config = dict(
    model='contrastive image-text model',
    dataset='made-up waving flags',
    train_examples=97500,
    image_size=48,
    crop_scale_min=1,
    horizontal_flip=False,
    translate=0.12,
    rotation_deg=5,
    color_jitter=0.1,
    tokenizer='word',
    vocab_size=53,
    loss='softmax',
    embed_dim=384,
    encoder_arch='efficientnet',
    encoder_norm='batchnorm',
    encoder_activation='hardswish',
    encoder_channel_attention='se',
    encoder_depths=[2, 2, 2, 2],
    encoder_kernel_size=3,
    encoder_stem='single',
    encoder_expansion=4,
    encoder_widths=[40, 64, 120, 208],
    text_encoder_causal=True,
    text_encoder_width=256,
    text_encoder_layers=10,
    text_encoder_norm='rmsnorm',
    text_encoder_norm_position='pre',
    text_encoder_activation='gelu',
    text_encoder_mlp_ratio=2,
    text_encoder_head_dim=64,
    text_encoder_fused_qkv=True,
    text_encoder_bias='qkv',
    text_encoder_qk_norm=False,
    text_encoder_parallel_block=True,
    text_encoder_dropout=0.05,
    text_encoder_inner_norm=False,
    text_encoder_drop_path=0.1,
    text_encoder_positions='learned',
    init='small_normal',
    residual_init='none',
    optimizer='soap',
    beta2=0.95,
    lr=0.00089,
    beta1=0.95,
    shampoo_beta=0.95,
    eps=1e-08,
    precondition_frequency=16,
    max_precond_dim=512,
    one_sided=False,
    adamw_lr_other_params=0.0022,
    grad_clip=5.0,
    steps=5100,
    batch_size=128,
    epochs=6.7,
    lr_schedule='wsd_sqrt',
    decay_fraction=0.2,
    final_lr_fraction=0.05,
    warmup_steps=1020,
    weight_decay=0.0,
    adamw_weight_decay_other_params=0.01,
)
Rows from block 4 of the image encoder of a small contrastive image-text model, named by matrix and row number. Rows with one number belong to one channel. Each number is 500 + 50 x the weight over its row's rms, rounded and kept within 0 to 999. All counts start at 0. Numbers have three digits each.
After each channel's rows are labels from the 100 images, of 14976, where the channel reaches its highest value: "strongest on" is what is common among them. Only what is clearly more common there than usual is listed. The data: made-up waving flags. In brackets: how many of the 100, against the usual share in percent.
# convs0: expand pointwise conv (encoder.blocks.4.convs.0.weight, 256x64x1x1), inputs 0-63
# convs1: depthwise 3x3 conv, stride 2 (encoder.blocks.4.convs.1.weight, 256x1x3x3, trained with AdamW), a 3x3 kernel
# convs2: project pointwise conv (encoder.blocks.4.convs.2.weight, 120x256x1x1, transposed), outputs 0-59

convs0.140:525462512564516428479444543528398467578459566428500555524502543548533527540516445491549428616473409560546437502458515591530566518397563459479493547549533518505499503434537549510588482499543547
convs1.140:509467513466377463475457466
convs2.140:425534426520461519544480498445518555498544469544528430474505517473591468559507489494531439516452547587508472493552392546508578509471568466517490566522410526534436442561522594493503
strongest on: black (55 vs 22.7)

convs0.113:559422480492587594525447513375450459555516482539517503515518509503447499452509507485398474525532521449491416511472474512514484545445445373442534540543510479608498462417526477435597491487447555
convs1.113:534563462566542493507512403
convs2.113:414469599539555502544487568483556529451528553521487532514497547611538507544611500504458441538533546481517491448457563475563493454466465622534498492533500578533488411516532497428467
strongest on: red (88 vs 22.7); rhombus (34 vs 7.2)

convs0.71:445467606507456378500499461469453439501460510560597544434502525506536484490418548534473511459563437454472531468409539474511476404476406529414479428462542487492536412463564418545482488501492512
convs1.71:622521487507496450513503435
convs2.71:592511446598504535483546525512516508492502402466511530485465456489587506455539553547474456461430510588451504484523555538532502537562525501486520683578483511456398429504516510491457
strongest on: blue (50 vs 22.3); purple (50 vs 23.1)

convs0.142:520599496420415476506440503523510532466589438473549524568521481465516544474460532524509528574426552606448451580517520437464579453512503515561461423524499447496573570363529484549524498520525481
convs1.142:474442451440458480487408459
convs2.142:541520497541525420491435537610453475553574489533441519500449460433515463500477457570463517548436488510492419495497530421493555523620567486563285450528422569539454541536503507551462
strongest on: many stripes (88 vs 6.3)

convs0.180:448449469481455516483531481463476563466579520428452596454524474540501589589486480469509468495500470393529618466519479504496427544478515580577581514402508479451495522534455478435507457389568497
convs1.180:514558538492513431391490474
convs2.180:465449542464516478521578600446513557550587522546494565450399464473461498462541448565526444476518519597601551467538490464492533528555611504476513550430576488470554593494486581548525
strongest on: orange (81 vs 22.7); border (32 vs 6.6)

convs0.186:546431471564574447541466484437563501482527465488385467491483535524468570415509465536507543533551530397548414448409527583397448469529548528446507506517533533427513471543560512410467525512451474
convs1.186:487489517569607502553545532
convs2.186:486496581433578540483448389546519561442547476446483471416573364390446501474478540562574485381489554400530508524475490470481440486549526496461493525527530503500503569393493439506440
strongest on: orange (100 vs 22.7); grey (51 vs 23.2)

convs0.183:468540402500552520495460499535507485507510465490476467395504549501558479522482539490476505551557492491566365448426447478577511572516503492499508506404530410470652427486551437499568515493455430
convs1.183:535572440576530457515457457
convs2.183:520498515500564438454388538490541434439590540448536514508402510494507437552558466533503476434437471458427534478550569346477537400467521581462517504550487490442514519422468546456491
strongest on: red (50 vs 22.7); brown (50 vs 22.9)

convs0.40:561443439517494511462497409513491474484493480553540475517540456427461417493490568483503572442540565452486438491465489425483515638536554558559483579422518468449478528533457627572525547510579515
convs1.40:524484509544528386492429528
convs2.40:488486556495557568576588528523473527583481481579563409469442553458524487508534427545584479417460544464490569452504529435464506447498497429467490414562535451477531573468531565495553
strongest on: brown (62 vs 22.9)

convs0.202:472570485557466594459573516483504402545464591511512507468547458503530532419460485459488630472575497565501413476519494529537433585449430501513430524512445515510513547459526459574557544419564485
convs1.202:474529529496460505634492480
convs2.202:416424485534630451542477548510531443474568447494500567518555508487511497451531526494561545525498538471555474595541538416591560439537420402523448522577401574530569470574482494579529
strongest on: white (80 vs 22.5)

convs0.138:506549539483400425473558520573493409536417525473489477554482462474523484556581419475482522621471505401493532545511498597430492434587482488529481530420482538507560450487511507447519508574543572
convs1.138:433461513433478524401528513
convs2.138:581543489604583485530544548472426519462471578512490504538369521539526498400467446476437406427478537410442451545500465471531566410513559572428547520477507439484473498442471535543414
strongest on: grey (51 vs 23.2)

convs0.84:499552554480518456524433463462462536436466500617511503550421422512455470529460551446450563464522533452491590497598512557489525518504514561517552518467468448540505527558457343517617446468478505
convs1.84:487453472499394504422457490
convs2.84:473549509455415572597538485498499501415464475502506435563520578512419503461499541500450543487443565600449496594367496638550464530486556489496514527465476548553495618537452489510465
strongest on: three vertical bands (28 vs 6.7)

convs0.62:453485578580490462527491582425381507452495588542492518582528471510494577493458464511546467537458467426563382459501593560391509485511438509539540563484578541475496515495515507517452459516519434
convs1.62:544529534575587502560530471
convs2.62:535567503405484401411529478392449516533430486469428467501455520540469511437452468510583562446564522518427522493504517462566416560447487561472524499509456564467471566431505440462554
strongest on: blue (56 vs 22.3); black (56 vs 22.7); saltire (41 vs 6.6)

convs0.107:512461479528526505563526480490494560534490461417525506411431526463451459498561577479539468569491476562578427533460513572508582500476474533485587488540526423427457420546537614440544570493409445
convs1.107:442410488473474539543423486
convs2.107:463551519567447549393533519462465514525474488500482543465396557449458524529485535470456515421437558443451596518562464526539528501491458489500498569546403496561555575465477454483479
strongest on: yellow (49 vs 22.2); orange (49 vs 22.7)

convs0.80:432471455567477578408477458472520508559507505472473588561516452495430528459550469526496563585473546438427444484493463435597519541610460534533432544544552394471518536545446542479545476530524552
convs1.80:393480546445535536455483527
convs2.80:474522540436524553528538489461582577496486462475457474567499515479509508540410584533456559580577479473480501536485512514524441512403468530526442542496510553475496484587620349509460
strongest on: pink (76 vs 22.1)

convs0.170:502597539457532438544532488455568461574561555526540514476491454535578412419488404543532453469576474429470485518464475434580530547465516446497444459496456479529543568422599406473520487499511551
convs1.170:442505494506523514489373454
convs2.170:539529603491457471619498455554504461494488506461474460562584478527503547522563580412518454506576403374543448544622471414514438479511476467524500502525413523497462429491431393481533
strongest on: many stripes (30 vs 6.3)

convs0.6:464554543513483447554420571505405517466561470503471468423499432568574534383555531535567547526554473639479485518510449484478489510535521449528537504479412514480455622524521499482548466526426525
convs1.6:500489487459365463485485520
convs2.6:574545492513532589535548425541512453525450491489496477470508536478549535532392610469503416454515487513513463507497504532401510466569528583534526463542535359497532463467435516483476
strongest on: brown (53 vs 22.9)

convs0.155:446552559546434533517493396477462476518526386438432475497485433522502456498461506507507515547452488545461570484444555440420496515491569475477621519445524530505404631530467465408525515467480460
convs1.155:475448486506459432465498393
convs2.155:478476505455464587487568519586590561457474429523557453671502485496413497470461493514543522616531446579481578522545476493449458493493488520565504576458490498468517567483453464520529
strongest on: border (43 vs 6.6)

convs0.150:550518510571432575544392468552470430503504473553582539547493482499541454582472507434492522550473495586490444568440554543459471563497567518482545441520556530414503573429407439433468538495520452
convs1.150:522498492491446475598439429
convs2.150:474459446594518487588416467574473497454515457495492409481538460455522466579565549495525460474519500602512487477445536526481379478575540510560504597414496488476460453536448437639479
strongest on: three vertical bands (26 vs 6.7)

convs0.167:436525521551557512456461547523503531524436554522448531541518574436491461445540501485607568659581496458405503523432504512558507459510528565485450458430500525488541443454468582474475557457578485
convs1.167:504525476598527416557522483
convs2.167:497407499496499581450414449617539396450502514380493598544518501475515488438485557467519487507467525464440446529567509566526528525456453483559466524498496431509555577545507520521544
strongest on: pink (100 vs 22.1)

convs0.236:525609539564491458469502489470488512492545593585450510532540512542613467453503484565590485545491476489629427387407501481520515489545522605499512439440566542466494443502499475480504444510521517
convs1.236:494559557568595536492528505
convs2.236:614504574467473430363455566514519494472509511396445406479522486571462496530496491545506499480513586503410429456509556479421590511471514474497481545571397529533561529435563493507566
strongest on: white (61 vs 22.5); saltire (41 vs 6.6); layout: diagonal band (31 vs 6.9)

convs0.227:407503520449457485573443466504553540441526462501485478508482481557468533602429469425553514486503536518435475453453430491547396528478484637526627511486398474425518562488524524502473474456541475
convs1.227:473494483433524459456544396
convs2.227:483551544360458556500548522545415571538557493481485579525598416441440534388405466482551473532531470512489577495487531444500466560497546479426493613517545508511505511584406570572498
strongest on: three vertical bands (54 vs 6.7); orange (47 vs 22.7)

convs0.92:564499565480478505519500441473601526459569585510526541438439504492481543533530545532505513469453520506496475580367484494664466431509405525444541515555534500487560459530455514543455546486565571
convs1.92:542539433460554405496508469
convs2.92:555554447525505592519507487487437504475540550498360480544462493427460442542517571435452444505507570545510510513493477443546533532576575412464452556587566469477529558562424524454537
strongest on: blue (64 vs 22.3); three vertical bands (31 vs 6.7)

convs0.33:429475478448613492566498491505518470471520471449474527411622425532494482456520582563392585534519560531474509580603462545548483501517431514461483449431568524468574535471482501508493466538550462
convs1.33:404495472412446512524483471
convs2.33:490475541489560612480605480470531492551532517583399471493522512514525551531513464496432456492480535469494514479473486557513565502432558513500442538555547374444492388526484510548456
strongest on: blue (53 vs 22.3)

convs0.222:579484477566537460492581439519514389461566400556537467515621502473515524438560538541471521459471474493446397495473477523415486569493538514463550467492574469471472590475530475526592473562464460
convs1.222:565455464405507514503436538
convs2.222:451499505596410429536499470465571567476481479426534535496563518469520455392497453458568597470603401565458441488505495543440396492534496406464556514545491478424528532471548463478566
strongest on: brown (48 vs 22.9)

convs0.115:439512517465490360483502483501492462485504560515473546518456474582491501466510506545461492428461438423614530552455497532473540606500479579533526489494485469506346416554453477470561546578547504
convs1.115:532561404513548439511517456
convs2.115:538499468481661489464452436479523506497517476471456482597427452465495517499509573447453452483498442625404474550591563493462518454519524577434466567563530509498556381501470460426493
strongest on: teal (73 vs 23.2); rhombus (33 vs 7.2)

convs0.48:473544482538599499512497441516543542457438578510513463494541625483508438497567422471393417405440460373539497457509525482471501489561502508485519466528513537560559485539463526501571606512451490
convs1.48:492517552478480524376449503
convs2.48:447432496482544609533523418516550500386403544616566494542503399477493448504571367480408457456507524472550492550594481540497510525460505464478441539548554497538409489526506496472509
strongest on: teal (88 vs 23.2); crescent (32 vs 7.6)

convs0.27:521611550553515466540518500501461484483480629568487605579537477522551510519498421470499421440600528531516506422493546463422476508471503530577412471545480480476488506433524500612501503402488505
convs1.27:556563528586539545466536467
convs2.27:543540463556482460401543480519449447458471586489615488557484416495539406524499545503470512503554465468442497453466502471588523487472562434650475534479569575500445496497511510540476
strongest on: white (100 vs 22.5); circle (32 vs 7.5)

convs0.100:503482484523549483437531492513454422473529474540513541539607482571597529397626554490459512472474403526501565568534456461498517581478503487463478569523530538477491560536518577495549417561421566
convs1.100:492500477417401451452515481
convs2.100:484470424538545457486504452514507511544534488480535482510446533429394483590393425407485386388490467491605485440503512442455509532461569429442487566575480556506503539517530417522454
strongest on: yellow (51 vs 22.2)

convs0.209:502510474455508495454587524491541520513658409437530474448475471507485507547490494466465452502486508622517460563553446519505484517428482420426470426498389470468467572486534491547608445460505547
convs1.209:551559468537483438484457412
convs2.209:507472511491486501492566516545498453492492580505505455457565597432435416552464554464565540557511525503455478502369449466498537455498492488411471451525500527494460386492516520488586
strongest on: yellow (60 vs 22.2); diagonal band (32 vs 6.9)

convs0.176:502570557509402506521423479591434497535497451450515530517438444487452493484447541507441533565453599486528452551531458484517479540596634492494540540428570475522531518494426454477563406477560473
convs1.176:433444448480503473425499426
convs2.176:541418561446446588499547512524413523516504525467525434539400470604485478514519454555478506513398419513473592488471529443516509537533551509448424501482523544484553473488429538523471
strongest on: ring (27 vs 7.6)

convs0.90:533550480539506525607427583536452548556537559521464615556562493412532476498407496498529372468577517525493537490490492452490465534492464408527606468466498482479502537506497427491538554428539454
convs1.90:565465472550549470595537502
convs2.90:459529516473482486590488499433464558467557507521399441526503482499343516458471517478555530449497475458443557412516551385479476470582459498537449510534519487404455523540436451618472
strongest on: white (100 vs 22.5)

convs0.110:428474540472561460556483536488430541460434510373472494586480579565461515556543486567481422479518514469604541559532539491479499556638500508493426466503490414509530470611483443509492494521498524
convs1.110:508521373483457484449476520
convs2.110:527474507457483477508452469494507580428543521473516502539538478541516538444563466487503413459503448575466580501539566458454517523483573515516482559499446476530530479474572598421461
strongest on: grey (51 vs 23.2); teal (50 vs 23.2); diagonal band (26 vs 6.9)

convs0.0:593424483426421464528466503418538454566520460483462520570531513512362437491488482499428504441528467565470464539529494511482549519436502533516348508584534456614494469452502449494496523505473483
convs1.0:482451377498454510528464482
convs2.0:491525473503548494494415441477517439492516522563496518471475496543474570394570409551516484534488511535489559421523483552520563466583478393549536521548464500445486526533538519502427
strongest on: purple (48 vs 23.1)

convs0.255:547539569528498579569471527462581549551453471553426536571529487458490589382450439503527546486534414409543440414534561476520487525522524550517431455486457504433486531470456586421507504493547486
convs1.255:555571562492549581518469487
convs2.255:492587501493471411552566538450570486524488539512433543570558427386549431485367459433436540576474438475500550551473400538503488553498482460481446550599462510468498458519467463546547
strongest on: orange (84 vs 22.7); pink (60 vs 22.1)

convs0.193:464611511414421519497483538542528588487478558508461524533360581521520484534404563440517509555474543532514479545486408573523573505516503523428557470520539530463494587522467453453531428453465530
convs1.193:469500543402534483449465431
convs2.193:510497579540483523530508516488516460528515477491501573570480420390444483513536512515527440471461434520540509499534543487589451511523385493385461500497630532474554444459529545489508
strongest on: orange (95 vs 22.7)

convs0.181:520496595492412485570578560482449490519553499482448526428426497459558462399587502501539488560509458491589497503438494532534463459503547499570559484481441536561359510444553507483421521474477570
convs1.181:527571535561571528484560545
convs2.181:454510471552522403531499483564492599534526435532610474453491557518464473486558415420423606534378496549428519399502445546502561531448589439450493492561471493480509475547490489537531
strongest on: yellow (100 vs 22.2); circle (29 vs 7.5)

convs0.218:474467539645519457500463456535463474429421442534597458419468501575477568528484512486552428492405572526482521546526390558463450484484530422497584430458471516526455493484546488544472494545523463
convs1.218:400498527534443426494497456
convs2.218:550492436542493534535569514513493445479456515493452562479518501455513464494554487607505530570507460506559526511449478555495488501494643482530493487492463567518486454484436472494415
strongest on: green (45 vs 22.5)

convs0.221:548450545401500568491405459497498505480545491554496511590553529561482550467388496531605466456558467539544408520523434462560486564457502431507496527444552516406585472498559475480456561444484505
convs1.221:438539587505554524484571472
convs2.221:566530446539434503539461555507450473500419387471566511517462461516489510500574542420557486486538469569417517495452602488575511497587593411556489552530507517508481516475534418505593
strongest on: orange (77 vs 22.7)

convs0.93:540466485481472485588513612564452465554392520474467481415464431451484513483415541492536468507420525465496499533541511448517524572516463464619581491410440545530490451480525493448422485564413478
convs1.93:380512489440495507443474519
convs2.93:440546492559504516499497467541541491450531446574542501485491542540446558473530614533428427519354608526478505504493497529546617424489596553524568529515550477523532446438523508541553
strongest on: green (49 vs 22.5)

convs0.144:444509613554502457484404389414529554428523519542525517452477497530556501435458571493458524434506513459470444588513465549474507542553576451442539568441504469465469519464414489442551498565560554
convs1.144:599568499519434541484464508
convs2.144:492556485648542438489540549408421475423577495408535455491539556391435445482453463533493521493534517573547507551561516547416526511514536537483509503571541455620467482510482510504519
strongest on: red (100 vs 22.7)

convs0.122:532562596486496444559432515495491521470495455526521575420481452486498464385444489504512478418526589507544523500489429510517505551533583501530478416532556540502445576580550578519566548521434610
convs1.122:546498438455461420485479422
convs2.122:596542489451564492549607496442524490480461458487554551485530469536428534391536450511540513526415491553477570537600423511502577515472489629501528539474568572449557516516598443512516
strongest on: yellow (47 vs 22.2)

convs0.1:503441549468426531560414515359528498552460496511412493483610525531488508527513453515483431522460587472498507469421481454414454556604451523548494509532515518471475507506632448539478434518531487
convs1.1:408428448491468442512533482
convs2.1:415435452507564524518500406377505562530521507482433603437496476451563529384541557571486562433531458500553563488508601452520477582501461453497437511539438452469565513468556493474519
strongest on: purple (53 vs 23.1)

convs0.237:585519471496456532465455466523538433549509566616639511561527495474500509514493565558525549516446480535432508532534505510412529501454554504487371565600512477461472577487534450475556430449477530
convs1.237:550540474492491400505470418
convs2.237:529510521457405479470477491516565483482556479488508461478452560455434578528494564480572514456424536536430474542427489581461452491523469511439554454485579506499479503553580566433531
strongest on: brown (71 vs 22.9)

convs0.129:531444544494519520521454588462478389491472460553541503452484469463523451442482485445451420477572548517489472481485476504500508434478439486426334502573581611448556488541436475514467466581494512
convs1.129:586548466589530454481493512
convs2.129:573574453410446407471536564509512500451551451449459550528540493552553538523523499599470558525459467414491539431460545461447472538521462464525462551484432556578483392482545413458360
strongest on: purple (100 vs 23.1); circle (33 vs 7.5)

convs0.108:480535453519479466490499537533520459482545572452547481545501451504464410505548477491483528349525466468424386563437446505474476560545445620484473502449423467574538444457536490478565464562544562
convs1.108:535573575535543491441445475
convs2.108:414549507489498552512448497441403553519501514473501491399558468457480401470409451517517555416517474500547453514454535514481560518496546597540462493553480570599512448562479491465489
strongest on: teal (100 vs 23.2)

convs0.243:493595426563482510486553520546536491525487478572437477536437506540463521381428576472456570486598501461478527473568489569466517487550534508521515562478390469491558495568458502405578435530433467
convs1.243:386541527495445538530511460
convs2.243:483467505409467582515560501512424539532586487425422543455501467534540527466389442477479534418542500534456544458545517564476515485460557539538487413488506472429523507558525449547508
strongest on: orange (93 vs 22.7); saltire (38 vs 6.6)

convs0.91:531530458451551510388521539498540567544573498549545450562468557363563483448521475423547502512481525574579472451416419469546543531485445464439396510485511500453532452487505514592444505513477509
convs1.91:442434447525425485448469455
convs2.91:420527495517500375493478446427529523587458464607519531527600462478482467429471474502593459488527452471545519506477499480505457532478420552573442352483458478460468477602478525583465
strongest on: emblem: no emblem (79 vs 47.7); many stripes (65 vs 6.3)

convs0.131:522496498486539552449428525491497679495508453437531463562531419475506478489464530501420481493520480469561518464476544480420538448448431523400457523471481520601455486492509530522365547575538495
convs1.131:497510582397506504432518503
convs2.131:460584491552532492481526411554521437454539442497493523384598517496430498540568462468461501444560438473473628478483566506439529532578493563497525512409500406522452422403571544439541
strongest on: blue (68 vs 22.3); crescent (32 vs 7.6)

convs0.47:486442471497581492445499526426552511498532505584634549557504399480629529438488490467506483432439532478517501496464475491540506484485461479422509497507540532551489496521551589412402408499452570
convs1.47:479607473533545482579512504
convs2.47:494408483441472571513476522435444540477455497439551485554415570497527482444504565613473581489504551567544510529446564475581442475441486484475613462454550549483509391496408514604504
strongest on: black (100 vs 22.7)

convs0.105:490528479463591499492497514561521547566517568508509511565560513521557423505533428492470524440524442478451460450345485522424433458606421537510459466429410539537514460474596474503476440504464507
convs1.105:523543540515613541542537526
convs2.105:486556509549591601513550484503441497540493520496511593532529440525527411532487406500592465541466459476409489480548570392580521553450535465406526529558445437486476435520437513526482
strongest on: teal (100 vs 23.2); rhombus (35 vs 7.2)

convs0.158:436470481494430461436495516516542493467450425581505559597456501501476537495438601540457528628483468570530483515490448422520487532538499481521531506586446505540593481471459395544514539585435441
convs1.158:568532525440499513471446407
convs2.158:511590421522467474504555524434560494532522447514619530544479512457491474573511495585509483584460474527494516470428465572534592494510477480484523527583528424539393550442497437514523
strongest on: brown (67 vs 22.9)

convs0.214:567530479472565473491479475501544495510501452539530525553582578415464449510520504436493517558431547471421447541433531500517395535524464528598394510486457493601508437511487422459510587465486394
convs1.214:502486550487442490412438432
convs2.214:558422547524413486534475484421501618537532389548572521497640581456489472540476499460444454534541506546538457491415544526498527418492497487504479547432455513475491483483490488546540
strongest on: brown (61 vs 22.9)